Weights of a small audio captioner.
Data: trained on notes from a synthesiser with random patches, 78125 training examples.
Rows from block 3 of the audio encoder of a small audio captioner, named by matrix and row number. Rows with one number within an expert belong to one neuron, the router's apart. Each number is 128 + 32 x the weight over its row's rms, rounded and kept within 0 to 255. All counts start at 0. Numbers have three digits each.
Before each expert's rows are labels from the 100 clips, of 14976, where the router gives the expert most weight on average: "strongest on" is what is common among them. Only what is clearly more common there than usual is listed. The data: notes from a synthesiser with random patches.
# router: router (encoder.blocks.3.mlp.router.weight, 8x128), inputs 0-127
# up: expert up (encoder.blocks.3.mlp.up, 8x256x128), inputs 0-127
# down: expert down (encoder.blocks.3.mlp.down, 8x128x256, transposed), outputs 0-127

# expert 2
strongest on: echo; pluck; inharmonic FM
router.2:177184114132119108155177130130102093150127132160141126171109147126121130118143121058120106135133131156103154121143098169073121142169127104118137094108174123069142148086151114117150092105127137099111152098113106110062166132113035221118103161132126096090190117111148123174091162096105147148054151082114122133131106124163209157133128132186095157165116149116156091120174096188179055108096
up.0:132131165073137116106080120097083095218115097115096130142130150110153118135070126138091139121122145150106137127147133122119118108120158073121098103147079130152111156084175160118059101061147141065148164157159115113202084120094138208146109120067157096168153105127100167058120197156078171121144190088088156134170164161138111144132099142143112118098158133127176117149129162167177121124113
down.0:146138121143157086062085154105168143181110130097161145099176109130086158114183105109186106106088146102154147113067115132152117113142142149190137118181081160177090161097164144169171145119193090159107151108165094171116175108143126167135142140135114100111174115165109099162152156111122107076088108141086093156156128140155099127124123023118078055097123116137125177154154148132081146108083
up.1:114136153059120139109128114069165166162072124092084149134125166100053079159117112170100120098112183126142172100124132158174102120117107145150087097091107128182159128133110147119092108130137165150114114131154120173157093120148143134183090133075149120156108144141093142109155137195111169147163094077097100216146150200111111121164147159093174164107139122109210188138104163088121176103106
down.1:087146167127127072133187150123086103139110091144115130094139088149069134149068110206119135131122169141104165188150082127132129140149139114086197079109108130055150154130144139129140158128179096171138075084104187116091165156166108123100133139118124116127127170162190127142161144168144136094148054086157131161168101203126123123096104075114135103147141139119176100153136111153206134104082
up.2:146101161060133180124100109090139117128115069068115127115155145130101100151108102106135159081072181077082163118132136175168113142100078145157109112092097150158166142092057186142072079111159145112148109119167136173137090144134179124169114100084109092170098087124121098121136099162166184123102139082098149183151139166104134106133121136099122136045118176111182156121118179130102186145108
down.2:144109144173156135112122112128122081148174128175225160101068114104135151128107112169112176130135143110143154172101153153108060136119145136173127111130089112136181133087150160117103162080119148177102130160129084184074156116064155162196135144147081151078165136156104127126099144104093131106098161129105145162166132177134123133143015088102092093126098109127176127134206116168123138136132
up.3:111145180105154129103162112135126120161056106144061115078182126171093085147109131147115107085049136095083107117139100119203112139090089097140160130109117152147176129125157149113085131120151135174141085155137132160113095139124144124139102122054125089141086164153101118162101118199120170146152058090141134148139125167087134117140132139161182102075145113036178132172110182140109155139077
down.3:172177125080184110095142127155204153149121132018125117111121135097138165207128071138150156147104151165119151157067125100124051150130136147149126107124114107164168128113094160100141143173161070164125114099154093216137129177095138076172134106139148170126108174148078087141093169155126188120128107125162124134148095126131086144153124087110110141096153085123170128153142142136124139177099
up.4:163101148125110098141120121114093112164071150142101070193111120123174138166143149097093141194087127147119110093162069172139190144085160085148073101124104084145131115117123134134164123116121144101115155117142155143107139173088079145163183183121143085143178129091108161122120145173087119169067125118159172141106130119138202135130100174210127171151164135105157115170120114222118114157088
down.4:133095100114187096111138104130178149098112160160130185079111081147108074101061119083104124134132175151088115131142117109089095094135120221188142131097106149130120165162141138120179157114141121118125119113120134085098120102110113133106123155110102158140138096158076114132185086114139109094116121146101099135203109078097100054139162133185158110132133142168138079113172140203096056062095

# expert 4
strongest on: filter wobble; resonance; filter: band-pass
router.4:078120109127061158139142147160122064085170152117210113142113133128120181105141111132101146194172105197110116123074182156029167154133179136172098171138102113149108127178119098164117121153106127075063108133146149099136094116085151165080158151108122134065120132164143130155102126155145114162122106159180107141099114090152133121121144109137130113155224132152068123099123128103107112146164
up.12:107142201078155128108119096103160127119092124143073101129136179105112088148070151132110112125077148144125159149157124166198114131135090146164131089095129162149181152142120138107051099116180110132154101130140117206160114135162141108155117160041138120114140131124079151137104130186080148126102190080043157177132096149118096159144145141133165130100105181080142119166102188155125181136157
down.12:223129183100148145101074106140166159143140128082176106139112093083124142119099096143147140111145093146131153148101099167088141144128125144133069115111105162172139194109097071160120093155096118127091131092171092136114168071096123115118105160127093151114113083120101146170157169064150176120145151170097122173142144119199130090170117135087142128098076148130125200066159135150049134082124
up.13:115125182081142096082145133102080121139118115179107140089122076155128111162115103105074114168111184081195140130147149139169110118106088086136160131100107158156139127101137140135065149073129157115168147182142191154167115161131141162132102160070145067162155102144163158052143115174059120133129142123133141112171167148155102087174146119095077109105145134114155073202137189144161159139099
down.13:154183102113083066137049161114095091096172163146109138142087136134126141158138168197114144123109091195175150149157138125071130161147106077126120097147111123128093187124112186096114179133143156151124099080148092170140164085110109174142105172155147158043140113114127113090105147143160138161101163148177119108152124125161087168138095130060096170115171125105108118108173111125160129196174
up.14:107137169071152135095140114086182131176072116113040094101129161106100086186079139141110132094108231105130174124119144138161129095089074120154106126089114148162173139087138131135060145099169080159137096102142140171154117119128141150178101105058144081169121150146124116138146139161116132112107146092096117173182117174079120083151136116118112154105106147099194144157130175188122149142119
down.14:162158093159103116106109077168099084088133120167154177137079149133118184151109168184107211067110111137143134194129132175137124151126133125136109113137125111137074130092144116124079123147103110121104085107087086165057165101128180107113119138130206094172125158171126139068132138125106135123102057119106079103128137119147099157113104098103135158139102112106167140200169081081070102126070
up.15:117146154093177119125175124091141133131094116123046120140153114125078109180113186119134125095088236096109148128135131161184095121111078146156138148099086146126127137105108151137059118075156139128139111153149140188177131132133135109144131136092150119174156165147137128097172176179107148107129112082089106181157138223139115066144125108122138101091100142106182104198117181143120162128079
down.15:148189117159079149142111119167164124088162145098129120146117125107138155183137137190085149129114069174140115177130127097096129116158206179090074171215151122103157122139093135159083144187114153181114136120143098125107074138097157180152126171167172108106086142131130111125096153089140139140088133098103141107095172100142100149118099183050175123099117110122114118179167144074104162148177
up.16:105189122115154136106145102125128140092160113139127145099106147122135099155108112122154128118075146137127125154079143121155082109150138147169070121120125165192210162130111147106055100093160136146097175130118158138081117142116126112194106206119099105117147095127079156086131140164079144122089182095085161208151178158176104102161110124080149044099138135125155106178154144110120210149104
down.16:173127125200085095116081135178164089090136114110188118189104147072165207130144112173157143101128071146117145162094092157106150184112127141105103134172156104139131147143096158116173135162093095101100124069139072102136137118096086152114146168199134145124091221109121154130079174080155123183126130135145130102135138074158129159144109107105090196143149131151127133095164107105131161137104

# expert 5
strongest on: pad; echo; notch; oscillator: triangle
router.5:068083158198067124144111169080100109127135104070118137173152092129102173107120093135065139157170081136127122104097156132105141108144096095079103156156090158085073112172126132102091118120100139106117110101154140107094125087108184121126117113142087089069107119172123129184077115113105094150159061120153176194155089059144090159107110120115069129118142127099099091066143100084142136088132
up.0:119160170036199130113093107112146145103060124154119121085168143119102100157098128123146112116085190120110179145135128136205125103136109135183094150150121160160157173121096155124069116106100108146099100134173111159152078127098132133165110135066095109137158141105093151133124096188082133116104174050103148153132129151179114157127223160134126131074096116106153139161125156166142194117107
down.0:119095114156205118107082117124072181124102116154071146072140114088196133095109131114130091125118141148137160147135152157122063089150097130141099132125078150165147158131111178085160106077127151122129166179139131143094155120101070146115102149168106099113153060134143181115142157122079136151135126195113117124128177157177078142172088108112072047121100151102125132098189130182154112066131
up.1:115141143056158126114128106055132115118119102138102106103162145102074115134111147119091131109107193067152188100120109167196075106153115138187104120066110154161183119131120173122077081085150122133131116132167157217155101104136102142135120144071095127138136122127079156145154104175083141090114164063068143143174138173136104110127135156144172123066107143084190106163130156132107139111102
down.1:187116110109160168072065098097072129104109152151091115089119068138136146089146100132154164097101169184117205158098100139151133126205096088187216092148112190092125156104125108138147120102130099136162148140114173114126116112097152134137139153100118097143131153171120124149147167163128140174098144109100144102120150155209131146123125155080139123113098156094129102092201175195085141132145
up.2:084142110084154135098096103088151173154090110132055137115158120135128108140095180129113095104092135058120148156144115157156095131118083148159142140105144154166171124128140138156049116110148105187184138151117108164140111117134130135171065139067087134175140139168087123166193126196101157114154153059122102161151171202145108072103136140131149111078117129125149159180127163167119191111079
down.2:140100145115170145128073052111133152146115156108136206074118148157116075138137161113076134094125174089167145199159114120191147112151109128186158125160067168128164161159090098130101106086142119161198121133119136119123095117128127110135112148118094103149159141153139131114154122129075180102103105125104127147186135152216111126141135119128113058108119168090152174232181144116152140112144
up.3:093135163100241101096131140111159133167089060111088114080166105111101079129109137101133122095106190122164192169146113122154125091087129141138152135127094161146138192075154178142101103051155094153147127114140155156114137092119097081122155167092123128137174166149162095111137128185082181094119149075120142132126161175136088071116108118118154090105113134117181112152099181158155163119111
down.3:115095147136036191174079135137074097131165113117180129168124176137127092119151158195178180118137076090116141079175097065145187119107110105144127183127123131130135107128076142183073108125093183125170131161115112111118099134134183111122089103107147142137107068153165176159117100120120106145168119148094116156112117170135114163175125172100100087123086081092064137114116096122124176114134
up.4:120134093118194102112203130056108109161142122142110126144129075076116138138081141131089159163123140125127170150164122169140097102100148085176140091099148118108125143073161145102126118089159126178130112093122146155086155152150076087142127155130140120116199169116106146082152131159084150089163139105159195132128156182120124128089075087231104135132149138112183129166135162165216123146094
down.4:134147087161184097105094094085129150107149162224141148113136066128122169085100174075124156144130141184110076138136098146107108092143170202147110129144074146115087189109167102114172163097134118152114198129113159108092143130113078104117140147149110171117164086135090101146173149095142156103087166164161127109130122078146103118122116100162148040148168153145143088105157150186133083109148

# expert 1
strongest on: pad; drive; filter opening
router.1:087153113180123145151188124137131087084109126094153120078123142155154148138158136127135191155179088108141149113119168119099133140110072142133130183105089108074067109191140150133057094164153134069126088171156137127133157066100151126110106176134107129121080117137106152160069117075097180182159100231110168094133128096108115142097123101148091087139162186142131131096116115071132122095142
up.12:084126166094155099087103128131189173154115087096065127095165102129060077132110138153116112114128155103145168136179145133182085129136055123200164147139113134147160155111128141159059124077134096124186117159133124168165121074108087152147125139100119132140171104151130145136127150184085140083082158078078111152178128172156128080146117083100130128061124137087181104152168166155110173129130
down.12:078125143159106176109094124128126173059065187139108097174132139126136146132110099107038133146051142138048140094143122157139107189097112125165079130118111151130150070124136183124178101177118145121107119130186140175096164203192094151167134096076105094141105111127101127098135104135091165121190174113096163120094148104142078104105134171157131139132146161115099134116150154104126152130162
up.13:142140150110189105126110162075156168094072124136102080126157157127109082139101156133118120124064186095096167127115115162207121102132108115198129113087153169153188130144114162102106103121122038150091141137141123163118132115098068153111156162109107123158115106154088130129162160208105145088098164085098165171101114184119120078103123110146140163136101135123164157121153183188135188086104
down.13:083102141162123191183181134131087116104098179148088144126075123167112135136142162202161108105099146158118124167121092165088197147155127122169126155087119131075118082166109160109125060131084103108156099084125135151095157165167067067126167142109116111155163119114112136158129111138145160162089099111123084141076128115156095094101093105088136096196086107103087161122070079179131137090111
up.14:124161152071160147131136113080147142154088111139018132108115139106133103167081148145092131110111130111149183141112168164206139131117115146149150125126148106128131137110130147114089126068141080129143097137187174145110097111138118082174119166108154165130162144064107146116132155186079175139126090094117164147145166146099104111134084120127113128079103177079221158131113212165082177157125
down.14:072115121186127077111112146150111124111101143145115129178125106077129120154139132122131093097113165163113142186117055128134095177114159136130086162131148133132089078140153178105157144129118119131126148043152093187126194141162104159143133165159142145126127123077076137080122186050163159136138094150215155129076149095135102140138063078103169102173161111186112096122152120190148136118122
up.15:117086125025154143112097153088178104132109101159096126131151173109075082154118143129110098080080204084110180107137148115193082131179083131164140113118098140176160137123135116152056104116139128145120113165199117179155121099142136116178096108057126101136165120148146086123129122208117173135091118089105123164159128176099128082133132091145145148115115157092135133100124182149102150116082
down.15:106110121142129127076100121076196142089078131183095132152131080129129153139048145077151130137162069155139166160127114162152121179059130116135069117119155213167078103135128158190140178129155171115074118122171116130110156117219110141101165185127150094116108141124117128154161147085133146138163119124113131189095123127087126098131087158132117149129159100178127134175110134131093187111175
up.16:113145119045163134117132114079143145190075091120093107103137135138088094161088136135122115106077156129134131153134108126159105108121063195207156083095132143175157139112123149145096123072134083149179115120162128181145116144156107118154124141040157119116139146138097170157186118210100134130114150071068093153182112187143111102138146107156157131083101144130162146139119203142145142106099
down.16:129138127173121123159133093166127092101077143170110076160127119138146165129129115036118206127122086165104147087092102155122121140102159089099096184090095156125124074190115165144185154145149127131132128107119151133095177210145148180103133149083103113080141105121084095096077152089177156134134174119082164123074117101151128109071111170119142127132132138155114173063113086169077136093112